{
  "arch": "gmlp",
  "model": "multi-label image tagger",
  "dataset": "patchworks of several textures",
  "train_examples": 145000,
  "image_size": 32,
  "crop_scale_min": 0.8,
  "horizontal_flip": true,
  "translate": 0.06,
  "norm": "layernorm",
  "mlp_ratio": 4,
  "patch_size": [4, 4],
  "conv_stem": false,
  "layers": 14,
  "width": 256,
  "num_labels": 44,
  "residual_init": "none",
  "optimizer": "adamw",
  "learning_rate": 0.00071,
  "beta1": 0.9,
  "beta2": 0.999,
  "eps": 1e-08,
  "ema_decay": 0.999,
  "max_steps": 8200,
  "batch_size": 256,
  "epochs": 14.5,
  "lr_schedule": "wsd",
  "decay_fraction": 0.4,
  "final_lr_fraction": 0,
  "warmup_steps": 410,
  "weight_decay": 0.4
}
Rows from block 3 of a small multi-label image tagger, named by matrix and row number. Rows with one number belong to one neuron. Each number is 128 + 24 x the weight over its row's rms, rounded and kept within 0 to 255. All counts start at 0. Numbers have three digits each. After the name is the row's rms in percent of the matrix's.
After each neuron's rows are labels from the 100 images, of 14848, where the neuron reaches its largest size: "lies over" is the class under the peak. Only what is clearly more common there than usual is listed. The data: patchworks of several textures. In brackets: how many of the 100, against the usual share in percent.
# u: gMLP up (value half) (model.blocks.3.mixer.u.weight, 512x256), inputs 0-255
# v: gMLP up (gate half) (model.blocks.3.mixer.v.weight, 512x256), inputs 0-255
# out: gMLP down (model.blocks.3.mixer.out.weight, 256x512, transposed), outputs 0-255

u.393 118:132133097149101139159104121192127100161143111144049111152089139126098108106099158113117096132157153126114150148144131145140121144121114080124071146135122130118149156159119135106140162114140098129118104128111114149097124125136137127099127158140137169129117119143142132140120171112103136123204121161154082120104114143120126121156110106137047077117120109110107116138152181156161119137112119104138148123114109123117108113122134123132081121119141120129133156142110118135116123120094113118146145170182124180129096154120134116134131135109110084134157140120112132137146104128097143109116139119105078113137151124103112134132132141143114156146097089112109136097136133107114143117113159113121203101117116161113128140127132109134146119157062138126128146129213126140046131119169114
v.393 094:108108158111129099088155121113093159110114141086157121107190135179170135141189102130125173134121113102138099118117139119126112127133172139150140128132148126139124096103122137091117110153151108148135153142153132090148135121126116079168143111096123136129109161143107128146116129160140126097086121074092137120159147142138152111109144155137175154126127141147123105133122092085107106096150128135128118146140142124129146153145111114113164111144108125121085078147165158116126104159173110109148108118100116124152139058132111137164155124180133161142120124139108145102122143127138123139202142132156179164105136115158122096112091112128124151125153151121134120146112136126142143128140121103136077201131115129115114095104102152087084090123171130126103144108100128113181114147100121
out.393 097:152117149124153125092143102098104143112137124145158169083173146182139148098180164147148155110149149149159076069122127102144101112147104135142110156148082119127164093136087172099142110120132103108155113125147136155128145092137147146184135086096131146137136142107107141116121120136161123088114113120122133142159140107115144123135128143093186138123094160139137113117098096121141136108142098099109143110163124149166144137129122121114139115127086149124134083143119108159114109137100121081126155141086125122154100061160081144149138125136172125129120133136139142126125137115120135139151090112121144163113167111151124127089081139175144094133150120118150119151138113180173135119123122111162136154088103084117138114140138182081142103117119133149089160122120108140167110140128135
lies over: rays (30 vs 3)

u.92 084:118105125111151154123102138151118111154147117133148076124129130123128158093156126159098116137133128125112135122121129129135149115142096166163114138132109116155191151147113129164131134087130121131101136142067154108134139140132133122116094126121126179110154148131104119114118163121126147115162141113135095129121148111071155101143086126101076102150114117121122126131143112135136132092152130138113201129125111121140141169111157103127144089131084141167129112128149134176105123133132120090125105145158170158125122129143103109152162171126148094146176138116132121172146056131144140094114139100113114125168113080081140137124156141161129132149120115114122116112149110115120115162148185079119133113080120104124081155123125065120150052146157104142094121136108171139115103125170112
v.92 102:108126114157134168133108123132144080131148150111123133149144143105130096131086200099148130163131205147118134114148126141147132126125116117122121145090118110126143118124082120094140189122098136108142106129136131137135151194133146150121107130142127159142113127106144130079140125123101131128117159137165140096100124131120115091148118130153136096140099073082134112154124158165148137126109102125113110137123095170149116113128117139126112081122130188098167149151087131131143105091083132087097207195172107120129117158117127117121128121101140121108144143059136123126155140106118129143154127135132103121136150123114136118120148154116176167156108106108117126141114130153129149112166113118164167155153147111152130114158163158133151128132105162082130180173116110142135121130110130
out.92 080:098130121196093108132142104125127146144115149114087095103118111104120140128123166130147125157108150161120108138147140145123143148107126099111140110109123145144128095103097148120138142107110184107152092107140138132117122161108126143095107135118121126127108086106147110126121098147131146118147165133126143125062137135161151096155110116155145118121089120116125072091109137119106081128126109103145099182108124155116125084083095187120152138131171159126134106176125142112102164116100130073125149149140110151123133123108121144137129095164162142098150132087107122078135138149129162157155111137151143122112139153130103100109126142107129169155137130092135130108133144133134152148118125117140188141191099148151156075122145119167120130158076130095155134168191106077140134138109121
lies over: rays (30 vs 3)

u.41 135:189121140156087137103133100138157113096082129142135148097127129155105125150149163127121108121141090125107129129142118088148121174141123138151134100149138153128165128122116089074118147102134133138067120101118109157103112128126074113123168093127131093126114139157155150164147148112104160123135169163118138096156104123132122105106148111079108124076142129088147123160124139112123136122135149111064154115160134098161146116132144166120118141147128139146117112147109147131122138115128138141135174125135162130086118128112144098130086148121132112117145143089090121154167119082126182177095092081146136134129160126145137089113159124137160157133127106128124162134146139150139100196113131175073138177101124123148103133116126066120140128142137149130135106106136147137135081138168128
v.41 122:066120117087150123134128150107094150119142134099127131161119152120140141131130105145126150136102140151150141119106133190095138069115150107087140161099110077128093103126109146178152122164114149102165147125138142101172126127114140138148083160120129128114133135128097092099145113144155110133114107129099116193083152130145140147117154140158155136184125143154120100100132097134126159144113095148176096136117125180126101108111101123115141130087153117119138133084154098124132098137150122129112071117125088118151132120109098158145145089161138139129103124155130143081083157163149100109143145154110149130105115143142134143149104118098093126132166151110131115133097134123146172096145109096175103093168136152110155104131155162144112149106132113127141153159128101107122174130085131
out.41 143:048143095108159134153110154117104158126176097112141143163138140144147088123169090136150134133109135155114145136119138145145124116108156128077141154159109125091089170125096098160128133121122088119132130163102145094163159160140131124146115148141124151078124130130125106122092115150122107144142112130132118159098147157122107147141134142193129132160097119130143115143151130119113154095155125159164116168081133143145097131098131125118123119131118114127131147153167110140122107160146140153103113105115080131145144124131126108147144130140123132152103110155152120109108135158108104103164150138106114111123115146102156170157115108138100131126110173117142129155107149155119147066105120097138138092145094142120115116116185148107056175158122058120110161125125123107123176125066157
lies over: triangles (26 vs 3)

u.482 102:141132131120103152153102094215130122115128094163132145164118097184132139083140161099131157130143147092138131106149097129168125136094107124114140140176135140163141130173108190134105124118080111117185114144138108163095126102149125105116135125128127147113171109168157157124100162154154146179127153142141093128119114150115116120119112158104122097117097151114143098145121145144110134190142102116111138089119111109113146130131109115115077110142127124139150130101127117133083168113116156122172112160154148134141107126110118091177134121151129108117175099114163149130119107098100130106104141109122134100099140108122116112089130136142132138190131075084148124112156116138121146132122107084139177118101117120071122117145135142119097129169096140158159151108144128114129115100128119
v.482 108:101132155170137167180119142176157134135162137131144113150149081148136117119136151118094115092091165110128121103143132144124156142129148128109118118133128108154108150112068138165123182104089131144111121146136123084154121117137119138104106098153105134096147120085143135130096103148137155145126103121152120110161127174108105168100134142144107101123092129097137123148145147122101114147118121136119141132123111087154131149121089131134083099125114126085150100151135134111171166118140151147140090178159159123109177153143115116149098115100111127144140138078144161136152108129117090093135156133143102132146151157145138120115138128157163169160067095163129121155105089132104096093114152076117188138107099122098128179133130171070111099155116126160144117100128134127129140140131153
out.482 113:081144124137119099126211171079117088132100148132117110116108103119166114175166100207114153134144095129145115147087104147094113133163114141101123152143156120089090117135149153140098094133147148128111147140105139137162127122128103097137155149115116133147092135099110122142155062119127111148151142116093138177150110098142127116101128124124170154115174161157127147158137127118138145127100131114169111169127149122098141096150107167100173116118136092142119149115132157123159115133148119144120126062124090110115157128139141124102105147109118142121109109153121104089140157143142131144129109153113153124107104157142140147148116094113123145077127170157113178138139114110113157106100137167119076125121122145137150094100128101136161134060138139123105125153138131141125125145116103
lies over: mosaic (28 vs 3.1)

u.79 095:127116120093131116144108120120135120129165074106143133126145087099063123099142124138144126148114132198144104125120087112138150123164143123149148088135112133140120132135143123099087152142136085133121124099131124121166163164109128142144150118105150159168145145161138202156142125114123075133140115155085104115158127160119091138134161145122138142084097109092107141156135166140155127159117120141111139137137140159090134139148108152082096092112137141114134103126123116109165085142077119180124115101137085134110147122143141114145135087096084128100100184129123087136097121138142119091085171118143124088120155114141147121108161132116157145106137138097115092132128135155170126154102132064122132080122119126152149185134148158079137135139100130132127140166123137119124130127125139
v.79 118:100190109166150129136136147138119166091113130119128140113152131143133135143148129122146150110113143092136132119129115134117144132098107149181101155170097132068133125140128142089128150137106107096160122144144128129118154114161119117132102146181123116097162088115106135042100145130133122096138148129207117142110102120126132189127091149131103115145121090122166165108118151155104132096133143101123112112091127106156100133126198103171136110130130135159162154169144105159116108110119148111121159131100130135169125117154157123090118120113156139123148091135141163113130126123095134168135102132131097120131135125102090140131127134118107130141147122174156127139094120134091118091132125181077149175111115122139101099131177101152130153134114103086080111136127102160142109101121124
out.79 118:097154133191107104154083173122114146135134156131136136146154126129111132125140118108119090098117129076153169095145102144096080172075104140140086116159105155112085133147069082139120130111110110120216147122134095135072142116135100148152151115149103115135156089122120102119124135116166136116153156078143107118133148113151151152098095137127110117156126129103174120125126106163111137087108192131154110118094110124138080146107132144141147148126142111123143151154148127101093135154157140123092125120123113128184142104130128129089082138122141125125120105141127129121179150132119132091147125186147130147145112172124151128141132143113143183163146148170121141133125101143128132113176133110109122137119117148108128130149122143154113141150152090142107117117123089131136120172124145
lies over: labyrinth (26 vs 3.1)

u.197 081:163117075131091104155090120145129127132123178121130122159090138112107130109133118148099115143130116143085131165128129123144079110137141120125097117152159097140121154171101089132157154091105153124125143128128151151142135135148145148139115168104160151149081165097126105104127103112188128120170146133187166097168183113123098089096132113124113128119108151117082158113132131102113124096157154138143147087128060145121066126123141144143086133156122146111159146139129108096139088157140119112131152115152099153112096160107128104157126154109130135113087110114127101118138109124151133166146128144137109134118125106097177122160163116132121145187123136129166115112133155091062126157134160151137139123111119119142110199135152098128136109129104126127147133098149134136112106121146102
v.197 101:146150135191110142152144150151146142147143129147126094165126105103170124109106139117113124109155144143119206117131145110141121113116135155128129184124163166128153149130136160150163127106162174122117122152102135126113097138129144097117132103181136187124174098095098129104118177108134169119133126118159113136096114152126148139126059115132098101137132120166135129133111114148113083129109145118110152130131136103110141140101155101193150165113095127113098097150126130161152154088122086122123132145115188129130126122131123110124140140108140126146174123156117141134179098136119126146090129155111114150134109120129125106125101152155145155152086107151114118079143127089087105141114124129145130160108109111103129100107090110128133077137141120148076068102109178124114117121163111
out.197 077:112140149153101136129137153116124108140125156131125074167131100147161108091100119132090144115131123158103168149081150115100148124180152150118161132136131156134141121130136127138172119144139151111126165123086091099137107111091133073112151087149144124088179135151106153149119115131085142129106076133100091163120158140112142083169127136097129127139162138142137139141099102149111088114108150152077148102126158103152158139130136098122153186081124115141100127130134127139154166127119109147109124105099151126106133129140172136110168130116100097113197130136132116138142128168133087122110155160151116117133119131125095128123128123145140162082140116112101146083132139112110129165128125101139101149101127142086186099120083108119084118118156096146099096107138155144157161159152133
lies over: crosshatched (30 vs 3)

u.314 074:124131175134068097141122116128113133131137121134125150128079138152081086092145095160140125145106114080117101105156107106157121084144120134181125109101156129167118135139132104143124125114123147148096136154105147111087167133149103146115159121098167158125100157101126139137132115131167152108129144125155118121185121136137074129151111099122123101154133139106124115137179131118153143138102146157140160138115102126156137140145139166161118104161119147144104131152146107162128082153153155110142106144152106130120075153132136101104136107073093131098187130091176142156086123140126137136127096136093127151162092137130186116126119113141111132160135145146138119123204087099105085144148125086157138131115109113098076085131123119145105110140107112132139134137147121087145129148139139
v.314 066:165118110117157120171154082166140116156139111100147181144143109135172151137126107136137096093097108128124143173123125087141156088134134128104149090136138164152154126130076126131135164149115116091153109153113095127128133092125153185154139080134132102122124134153150130143114106123141128157136127137110156131103089122122204118125116151120131123145070163098109119133091131125110103153091105162145124104085079092158129120140146101174128158116094120151134103091127139085120138172102145145108155162081137130135191123140139145130124121158103131109108103085150145124134116111123123088155142102103135093114178112134123149087129123136130072144134095135103126119165104139118130148099124135087152111140118108132121124104101154088163139151123146123144141063110138141122126117125133
out.314 058:108094098111136175129172090106114118146140128139122138141125101138202181133141142117120146116134124140132170147107156133130144169127160126089153131184126134117159126100094127134140109158120092130149143113154140113151116129136175108128111152124117059099163107127105110105155100091083166147134088117120167130090133151105167119108121183129141134121118151150156135114074155123092108153137092154104123119136146120082180116122114086077109149121126124106113103126137129115120187100127116126121116131101142128141155116129103120130147153169126143158114115137098124114148155122119145127115180150140096084102156139121061166096098102118136143118104109126094132115086149134131118134104132170120133118119115137123170180139126156108131089130141144140130105110149135172103146098128094
lies over: crosshatched (27 vs 3)

u.130 086:177118126068170135128162110129116128150117119144132099136145088078136168107116095133150147138106142140131067112142126146133125089137148119140137058131109099150121128110144110157097114160169119180113145142125143125166120152121110113154116120094130174116109169141146156131129113132115097149115140117160151116148130157106130111115132146086156140132130092117088132125140131077148142169126133175112166103159112120154146168164095134095123114148097130119154152087115144162133153134088116144142099091178128136126128105143127106154143105102138130121137147092128104173088111144135107125124148069099153086125132073131133125162128138132113102100115137131151116140118137130158130164091130084186095149126135126097121113187169165090132136166133152111099134104121109102149120128132141
v.130 115:099163139149122154151128141115144175096122154149116102132108099110149159125133149113122150089112191157122145146120164176139140135102165129122097096151107094102149105169155155041185187133114103125100136106124113159101106148094106133127095079154104131135156166105133138124083152147141106173121133157170122125092149125117107154131144125109128113099140119158107126105089114142127153109142111118110125089129110130162138114141145164128136173155126119116110148172101127157139133101103115111105155128145098127098146127130164136108136190111128128142142109137126108112175139145133139181160128109158121098119116141123118154091152134138153149124139090108147162088108121177103131137140129176140138085132136120116125128080139105151135131077124128076110108122133112136126103105119097
out.130 115:170115117176090114159135146105113116083113156139135144117118157165141132111127140143140101124145129115147152090102121094116142134115128134131113172157149153121115160152113117135133128136106134157174090146110111142071129099138122114131136129117114114138166120131079142128154153089094144087142105112100135161153174153139134136139117112099118165173086171149133120166123116177122079134105144111157122155110155100098145152183156128134135101103130125169104119124167101102134139129135109098153077144125119107133092132112134137111148141095129145120095080156122184114129125164105135160124145200159112148138153182108115103111130173146136157125150129123098133125118091115106125131133151129084106153132110119109137115143043082115143097123110139128117166108120113163114120133157118
lies over: labyrinth (28 vs 3.1)

u.425 091:097154126145150123098095103161077067194157114109118092101129141123115126121122103140123106126144118155143161141123139084116136127140115132132117108113134131142129137097103117159097152107150157126120116125100123165179145109153186152119129131121154158116123085141159145104110075124129127123145153132117131105153143119112156084168111137159104104112121100090164134121153161121162125157134150152141154126095140157135095107123085086112137146151133147125177108163109135152114135114089138105151143117144171148091137148141149085158189112176177122142094164105144099175118125092124137101117117117096096116175137075119100157158134098114111109142107093134127099125129137109118105107133148098128164111119122112162136158155138144135155110145121154095148134196128117100127117132127112
v.425 092:122094121161110168155136112135164155116132183127138136157104113141150152133117157100114063110119140149105171144128149160164147123130156140099094123137137103111171133187107119103147163126083129117064135117115089132134150097162127134154124114165123142130116143125099125097111138135121144143128123168180132104133152096111142147130111152076110119138116120104125128154075131152123126121164141130111140106137108121170112090139197145139137155161126143122125114104109116121148123091127140086105151146113090149058152132113136119103121163117106120113154110078100129126182127130114130178127129125166099107115123157112122142099169128114119170142118068117132149091095159146081119150144112195114143121134112121118101138081151098111157138113110136121112134117123122168107127113148114
out.425 091:131167118130100127147101169071137123117106156142154134163138129161106146130135171103116134151137165142129129120121141128090089159067114141132137098146101119095131146187130115130142180118120096149143154091131124144074103107094097115148129093139140084086161097154085109151125142124129143145115167122116108167096168135111103125126135102093127146166117117125141102166099123111115115051112132123126109142100128131141161143116133187124145137142133109142114198173126100112127152119129142136095120108138144114122101128090141137132073160078158104100136115141145121154165156148125132140170143192158108144106127137103162127118177143136160154154155139115086156132135112160121157108155145107112128140132139126123124118159119084119091124146140090114117123100113129121112155139144121
lies over: labyrinth (43 vs 3.1)

u.499 106:142100120123158135119091114149128089109142079112129110144122143137105114133116124101126129119169162103109143149133084125159119135104100118120121159111102139101149164143139116154120129070162105115150104147119143155170165144198190114133148115185151144140123103174131125092118134150100104097174175109186120085136112116124087137098070169135089111109147073124152150126138144138129158155130156144095152156093167111111132111131130135106111113152116137121113155124106157156162137132141114100106174138144139169134109130123136085107132134155111127145101145111147088134169093104096116150126175112108087116171090109121164132110131098111109117130077125148153092141117139110098109126160142145147130123117094114148125126165143112127140115122100149139124126158127120163091096132136126
v.499 100:106112125150176100091115151125111155087141090117156139114111156119049159145145168122128164146123133125107135129093145150113163100121110150118172141099103096139113132097118088152156146136130139132114143095155123135145133129130107143153078116125129092151103100164123099113150123145162093125157156102111108119098142120144097113127166156139137136078110118116152094114140102130132157102172158110161123165172140167125107109083113122161135108088137161109155105154094126152089151160141131141104129157150131153113134140104125157148105122152139143152092157090109114109110089149171112154079111094133113111135128100124155099142124122110132117159173163075138079140102162151141158121152105117113155119144089127105125135124133119166134134127110111139186100163112120102098144160139144
out.499 104:140085102123145080097080157138110117099122097162109153164128210140157116113083128094152128133129117089149135125118136111183170075122157127124120117132102105165151134074151087099126152121155103136124109139133084161123126138123140154132125154119139104105124109151137108108163154128137131146107166127136174133135138136132120103158181119133094151168086111130140114128091104128151133150141113144148100169103139111127115117143173109153126081143126160088163153110124067119112118138111167142132114143141100146156144119124106121123182171138152098126058139143141139146173118133155135105124151094127098125094110133106095129166136105087162164089132144141169123135122139148130144141130134138095119155128102127107073124156151130124136123140100170111132155139119110110130122121127099
lies over: triangles (33 vs 3); diamond (25 vs 3.1)

u.402 075:163117076115162163127156140166140130137122091143131097152141095066145163138125154127107097128132125164146174159142151111138100139143128126105125108169136136123131105100130119102132146130153125154155143095113109137117098120137145124146117120132135146140137129127169156127154151086119108158167154114089139117078120117092214089156135132119108115111089130102107146138115134108160095103140104116109134089162114161121078140109115085128120126105126108104139134160105134126114169136061151149170160160107145156128142159112139138174120146142172082144108140128101077148168102119123119123130127114080105100099198100120125170139114102112171120140117095100113134101144147140104168118120133158128136148135133125108136175140126155089161098118114123119123139094136132103104133125136099
v.402 090:129208170144100151162121093157131129156140140114117150102086105106171122087115083158122121107128093111097143122156124123141134102147135124116115142168140138148138131204102181091125150131145123123123124169112074131089105154138140153112127126136142165098131154083121142152106145099165178123131140159138136174160133117123114122141114123123104109104122173145138134124175138152108102129098141139110149096113036079126118118139177121137109175161119147162124099161166104155135120110118117143149132113142135132125111122187143095116145153114107129124164114100150140130127124103096133133133110135107121136112127148100106122126111152144134137156137088141122132106140148113117108124160132110111138100075120124109112107089149127156148136165103118158110079115157169126149117104134095
out.402 063:127120171151089112151135123090099121157152187132131137167124094155129095127120121155140121147126155107118101072120109132139143113119110117148106148139118146132090103122099151182085170147114118161096116136108128101106116159129113157136160150105097148135142099096125148129123138131187133115090093151115119130123112140128126174119121120103163075134117162176118144148132139142090083146100131087133133118090130112098163134134109155123133150155142132163139109136115122125121131097145111130145105130149074135155159134148108098117154137134140114044143129100162152125108135125112084068101127155141130131125171148166126130109109130136105141110102135107114173104137113147139139102096127072141128083148131130117183054092120105117111130133139147151127103159156129085135120160132104
lies over: crosshatched (54 vs 3)

u.248 108:122100111158101121138106147189124137160111123131144081160115094129089116091123149157088086147117140130132159118136135118129102088112092125145076113135121125122135151140129111134130145110136082138108160148115117118126123109148119112129131123152134177118159128137161141120117126128095129134183139158137057129116161112075129142138092113115047083128121105135101120127130127139149103101153101113099201139100124126128113154158141101158129112104137124129151120163127118130136126143134125118155126138144129230132111149117121103142140158122132076139141153115116111156161057155137107142125144105141079094173117140138127132126132125128115135144084108133116125084134136108108133120136156109138162107109131151096125144129096084105142111149124125128103139103164134112112127107209104
v.248 089:115074134148117112090149122138086148116099154092141139122120142106157120129167108147144141112122129143119135147102171148141152098115161131079161079147168106167116127135119090139155153163120158130106137149131143149167146133111117078169097104102147106133076120098121140109131118130137119135123109142124160141144101143163119089152118143179171161115134109090123080107130123123095131130116114145146107150149102149112162132099092119190127115135136121112100081137124131119117128111147127117123124140110121100139151148106130147119146128185135164116144150075113124108063151130162124148145114146152157104098150116144149114142123114148048129124157139089138129110120164096138117175116124136188123121160115124103149100117133161138108135154133103138179079087108124112171131125106098
out.248 089:109131152130124132113115116113084132129145177134142160128154175166143132118136181132145109101103161180136104085140134112143145128162168107120116095086138175138144102121094148099145162130131176088139086112152091156126109152115165139176105122098146115087125087106130123102146123151137147122101115119108186151076120146127121071170108122077156137155092120135137097099105133119139126130105109124139140108116101162166106134121115147138120130145100130104125114153133137131097178105113119090157140169110152111115128127153144158148117078130163104132154145106138158097118089130136123157138123128144121127074161119115111115101133143157161153132136117106127125087151114146135087105109116095159161174159097117092131097154150161100099122163104139121118116152137110114156148125110167
lies over: rays (29 vs 3)

u.416 132:088175114153124149128134124146088096136136100114140088137102145141117145104159131158135150165151113140146145106163165108129154146117116139188106104189144157125130151097114134128149154103116129121125114097085181139115157111127129121143127116105125110101147075148179155086114118101149121149145144160125132124108136155106162110175130116137122086119092107078118091133104142126133124159083096120130161142115133156137152156118100145167144127119114162156147137144135095157067157097111125082151121153165166158116097136128138134161163100133148117130163127167127145148112103127148158127104135143117113121122177114124117116136134134159126143135153109125128115110167071111145107132097146150110199123132098096105126129123138091147123109112119124054121117171130110090113102113157120
v.416 120:146117142112122144165114101181146145147132119136117126141098140117130123089101135130117092108142123138081117174111149131151145123173122138163089132144163154115149141157129157086134147091133120149102092115096114134105138095140148126119146123131160144157096176170154163155111147107132160139138154126145124139137125100110137103142128132131127117141095137103047129162135158144130060121110133146081145123155078107123131138150166117140089131131086157142090147111162171104142109146102127141156149154147130142146150147160166106142108142122104094114158099130138126141148114108114133120169167110098123142132156104117147137125153135146100119122120110157100117075160127138112170193151136130092141119099098083117099157100089112112162092128102162107112149093140162157115104112172106
out.416 162:134107130103123133140124129107112117135112136144143117152125146141171131123129165147049156123122141146128074118126130090094154091121116123135117102080093126138119105122115130141116148112121162079130151107171131130111165091115126134136127137146180069093091150171146097134158107157132146157122115152120123114115139100118089103152137121111157092154124137157114133137162119108096108136180118108118109089116134111112148094096149175116087095145140132133088160168106158149164139150084133149118127089138139120141147126134090129154146147122130140074156162078141158140098134107123090112171148149153099143109155126149135121171118097092124106145169132136070132127121176121146156155122123150142133121153120127138159116088173122157110146130098185125127099103124116133141130169132161
lies over: rays (50 vs 3); striped (34 vs 3.1)

u.253 077:108125112097157184125154113150134102157180128097146112169125089125163149097122102122140159136142138147098143135121152133144107064158126150132145150159147108118166151087118160161140107110129079131177110148089138115143110129135185126125103151148142127099140117130098141100152164074112134131136152102114104140134131140110167135139135137115115107157058158081117117167110134120136099152109121153143117150143110124109153106129116093121136106120096165122125132075169121147125143161122126033129119125145112152129152142122136082143127138120155116110127130097141134100151107132108134086142172156104104138118113133128132166149120139126145149130124129137122102114136115118096186103150146114157140101136105074072133161139109131135121113136130129121089195166120125177117129113132120
v.253 102:158178121119154124156102125142112127134159081139142134123160128137120108116125106128137135097127116117099115122123122098160100147116143131155114127183115157087120164136140119134105108088156081160135128154104153099144150138157143121132162122138149142133158137156151151159087128153130095087122138121170116076151140174112068170106100130153121108083130136153135170142164161100109147138159165174090159125092137129108137150145118127103073148157110092139146128163155145159153106155125114158134117099144110131095107112167167079123117140118071123142124113156121105138113116111088123106109177094139125119125141115118134168137161124138109136120067155150145126142127130178107121143103133080111112103060115119146117124155138125085107142160129110139092110106130155126132099113125135
out.253 091:115153135171104110162127156144121122118166108143152132129171109151138092106129137164123115066137124150115137123154112095138120145135179117149111083141151156122119117174167096101123140118136089113141148169130118118129148128135124105173157088183136161154147127106123153120107156137118090125107117151142161119148142160128097134147095120164125091120103146161143127134151131143109129155101152134056161115076130099112112116116140099116123184146127104082125114175140117151164113122120127155102136132079133146099082084106146143163133122107064107143093116155125100126110114138112113142126144103119126134106146113139122133101115110136127131134104147137105132103126123136112098161104115144151138075099116134156145107170138166059127103139116152145081091063128141102142111101125148
lies over: crosshatched (30 vs 3)

u.395 102:131125143138129142121123078126114124130145131121062133154081118129143132130121131130162142128151117128100153121145117143120117140149105088124097144128185130120122130145107133156131130128120112129112050120124154154122133118199146150123152137132153127131130136135161144136132113105114119124122178116142122111149115120144129148105145155140146122119112127102123136165146180131110164160134124164126113117143106157127110111141121135099092128101156155119132158125123131119144102113121142131171153139161114166140128145123145085123101128128106119135130083103113137123152165097132157130148150142116118112115136138155130139118122129088117130144127129162121114142114113140127143140127052129093149125098120130115137140148118119127122129113000159135126134105228113146119129111117115
v.395 111:139123126118104114140101161171124136097100123174151148162176107184131148135151112141109162106113115091157142107094115149126100152091157144127155156133102096169145120104123112147120128095095116105179142131131115131158121079114103093138138124120112120116174129133102131127103173183152160130125108125108100149133137154131095144093137152110120134096131161148170134103138096120120120149158130082119152105144146107120161156098128129145141155133100123150127083127103130160124158119143151120144095129100153116088132115118096134203179131142170133151165156129108143118121114136127099117097142125115143168148140142141113103099108083141141172169109115103197149128120161141130143145109132118142122126102104122099139124065092143095101117126178085169142106116109119095130112131135144
out.395 120:169098127154123132072134127107102150106183135123157108082136146154147084116123186156158116135110156181114128079151129102157132082155128084153104118100108144095115123115097139075127137175159140122103129132160140100123081174158126161150106117117139115112116105118161120137156093098135144109111134165146158135104133156113129127143128117122140107139130136143119099132120110115174131106107103115117132144121095173139090133134094127104116089133144136110136103158142122152116171143139080083093142121135118130169101105133108143102163108135143134109103131121128125118142097158135118135143103127143131129069143103111106131143142131149168148111125141130086144144154111112128109095092124094182149197154123125125127074171159130131147156125167152103099166156114110117173127105133138
lies over: mosaic (31 vs 3.1)

u.326 122:131149089113163125137110092154085099161154075096121108111127134106086111132140090151142138176136087115156138139134127086135121138124117139169137097172113170165094135080120076147084131119175128150132098112083140131155159131132148121127142125102126127111136086169169145127098083108108107110145142117110144118119102148123174090139147140149129104111119110107149128145156142116152111138101136144129158134120142157132144176126096130123124107123114153149144106156123125163117153099115139173148129123152160137108138138165144115180156090157134119160127151135118101210082120121130144096095128143082123130170168083115155148145111105129137094119131108136120133133155110107161126109089136081114147136128119104156125138154167150090137125142113128073148131163136123087137125142149109
v.326 125:150116146137104123162143157122141171096126137171129145125116120123132131106116163084129096117116174133097123110116104142170126096143123124111124177147124121079144140202121127102149123116111098130121116176132106095087137157154140151151129110157111132146133150120067140149127177127163165102142124146139126133141139130124110183115093130097123111133093156134128121161118124140128133077163140116142108110098110086133095117138200142142135133111111132131122125130139105115134100152121104130105110135085092144150123115145142120087116166098091116089095098147140128118225113140123109153119134133140117144116101182118157123110136177129159148137136127129114107103119151171126135150161127164091135121141111127104083110083108098117151122137110128153108117106150141200085132110133129
out.326 160:150099153117096112141112132059166172160141170163133164154142139141121102119150160109105132119116140137152129091135117118098153101104115141126131118155115154131147157148144119094108124148122117145106122101162118107120109125106100192130144161128135050131162102120127111156135107146129127150108137129077106126072166153110107140143144119115161137142111114168124112177125124131143115104133129146138102112163132134110149130118146170116122134128111107110145171132132109122106147124106125139091124130082111109117096142079140130111120173116126147081100119124170143158099130097146122119123131170109157115103155083128184138175134107149140102228157146129093116117135113175129167115150133120152154129149105144143117107097084122166099105136142083107120118098127142115128146150116122
lies over: labyrinth (83 vs 3.1)

u.182 072:124126099172138126122075117157116149155157090077155082155110132118115134100117126152133132129121085100118140157157135122145132108145117154182103101159148137108145165137113098164130152067121131105140111130068177121100174094153132133133148111154125128105109099169148124102092134105091132139144163105162128126174135119090149128135103124167118090161090128064093101129135115141119139141100111178086132136075080170160136167134129128152117121106101176154121145165165158116138122151083140102122136142146136135151107108143114112151148130135127107129133119102163158173138119136132146120172129122116112135159136103110169126145151113136130090145119149177115120129171075139126120135131131096107140119125145101123118160116137099113142100152121128074121125105105124117117133142155143
v.182 098:145153120118112181159111127146148141166158119103134127134079106120141142121107108133122135138121094139110103148133140159145134105162142142151134123166134128094164143169138139126134149122098125142142114140081128125095114125136125138125119105122138122130118136155125129154093132120146188136147161127117101149142123083102132155172129123105101096135101163101084102152126119174113140124086083133093163110114057133171159131128160139149117182123113147197128110134169102158124116109105143108143115144150089133091116127140118135135116170125124113154151113056156139138130121118134166079149140138135103138127110092095127154130168121132145116117137112117120119091175080114117165150158145127108159077101131095128112169093141063192137116152120131112161126154128165122117126121148104
out.182 063:118142117118096127121137124089112110140112132160143121134085093105151145133169129147104143123129115159142121176115127134082138134149116169146152162125114144108132127145141099165114111121107117152128139132127100167144108104156112140163114102084157086109101177159098144148080120133129117134133117108117095185172092118142122097110115151112122161076125142118105130143135143115074101132128116119123119120130094128123139113154100124111126123102144120133141097187136124160140092136115131170113133052104083150128214124111159116151117092124106116111145123097156116215142141117133127138114139142109101094123124150137199155151157136100120115140142139120093120117136143090128156121169119098110142072108151119155154149138148096096136125119094119132165107127136122125146152167137148
lies over: rays (48 vs 3)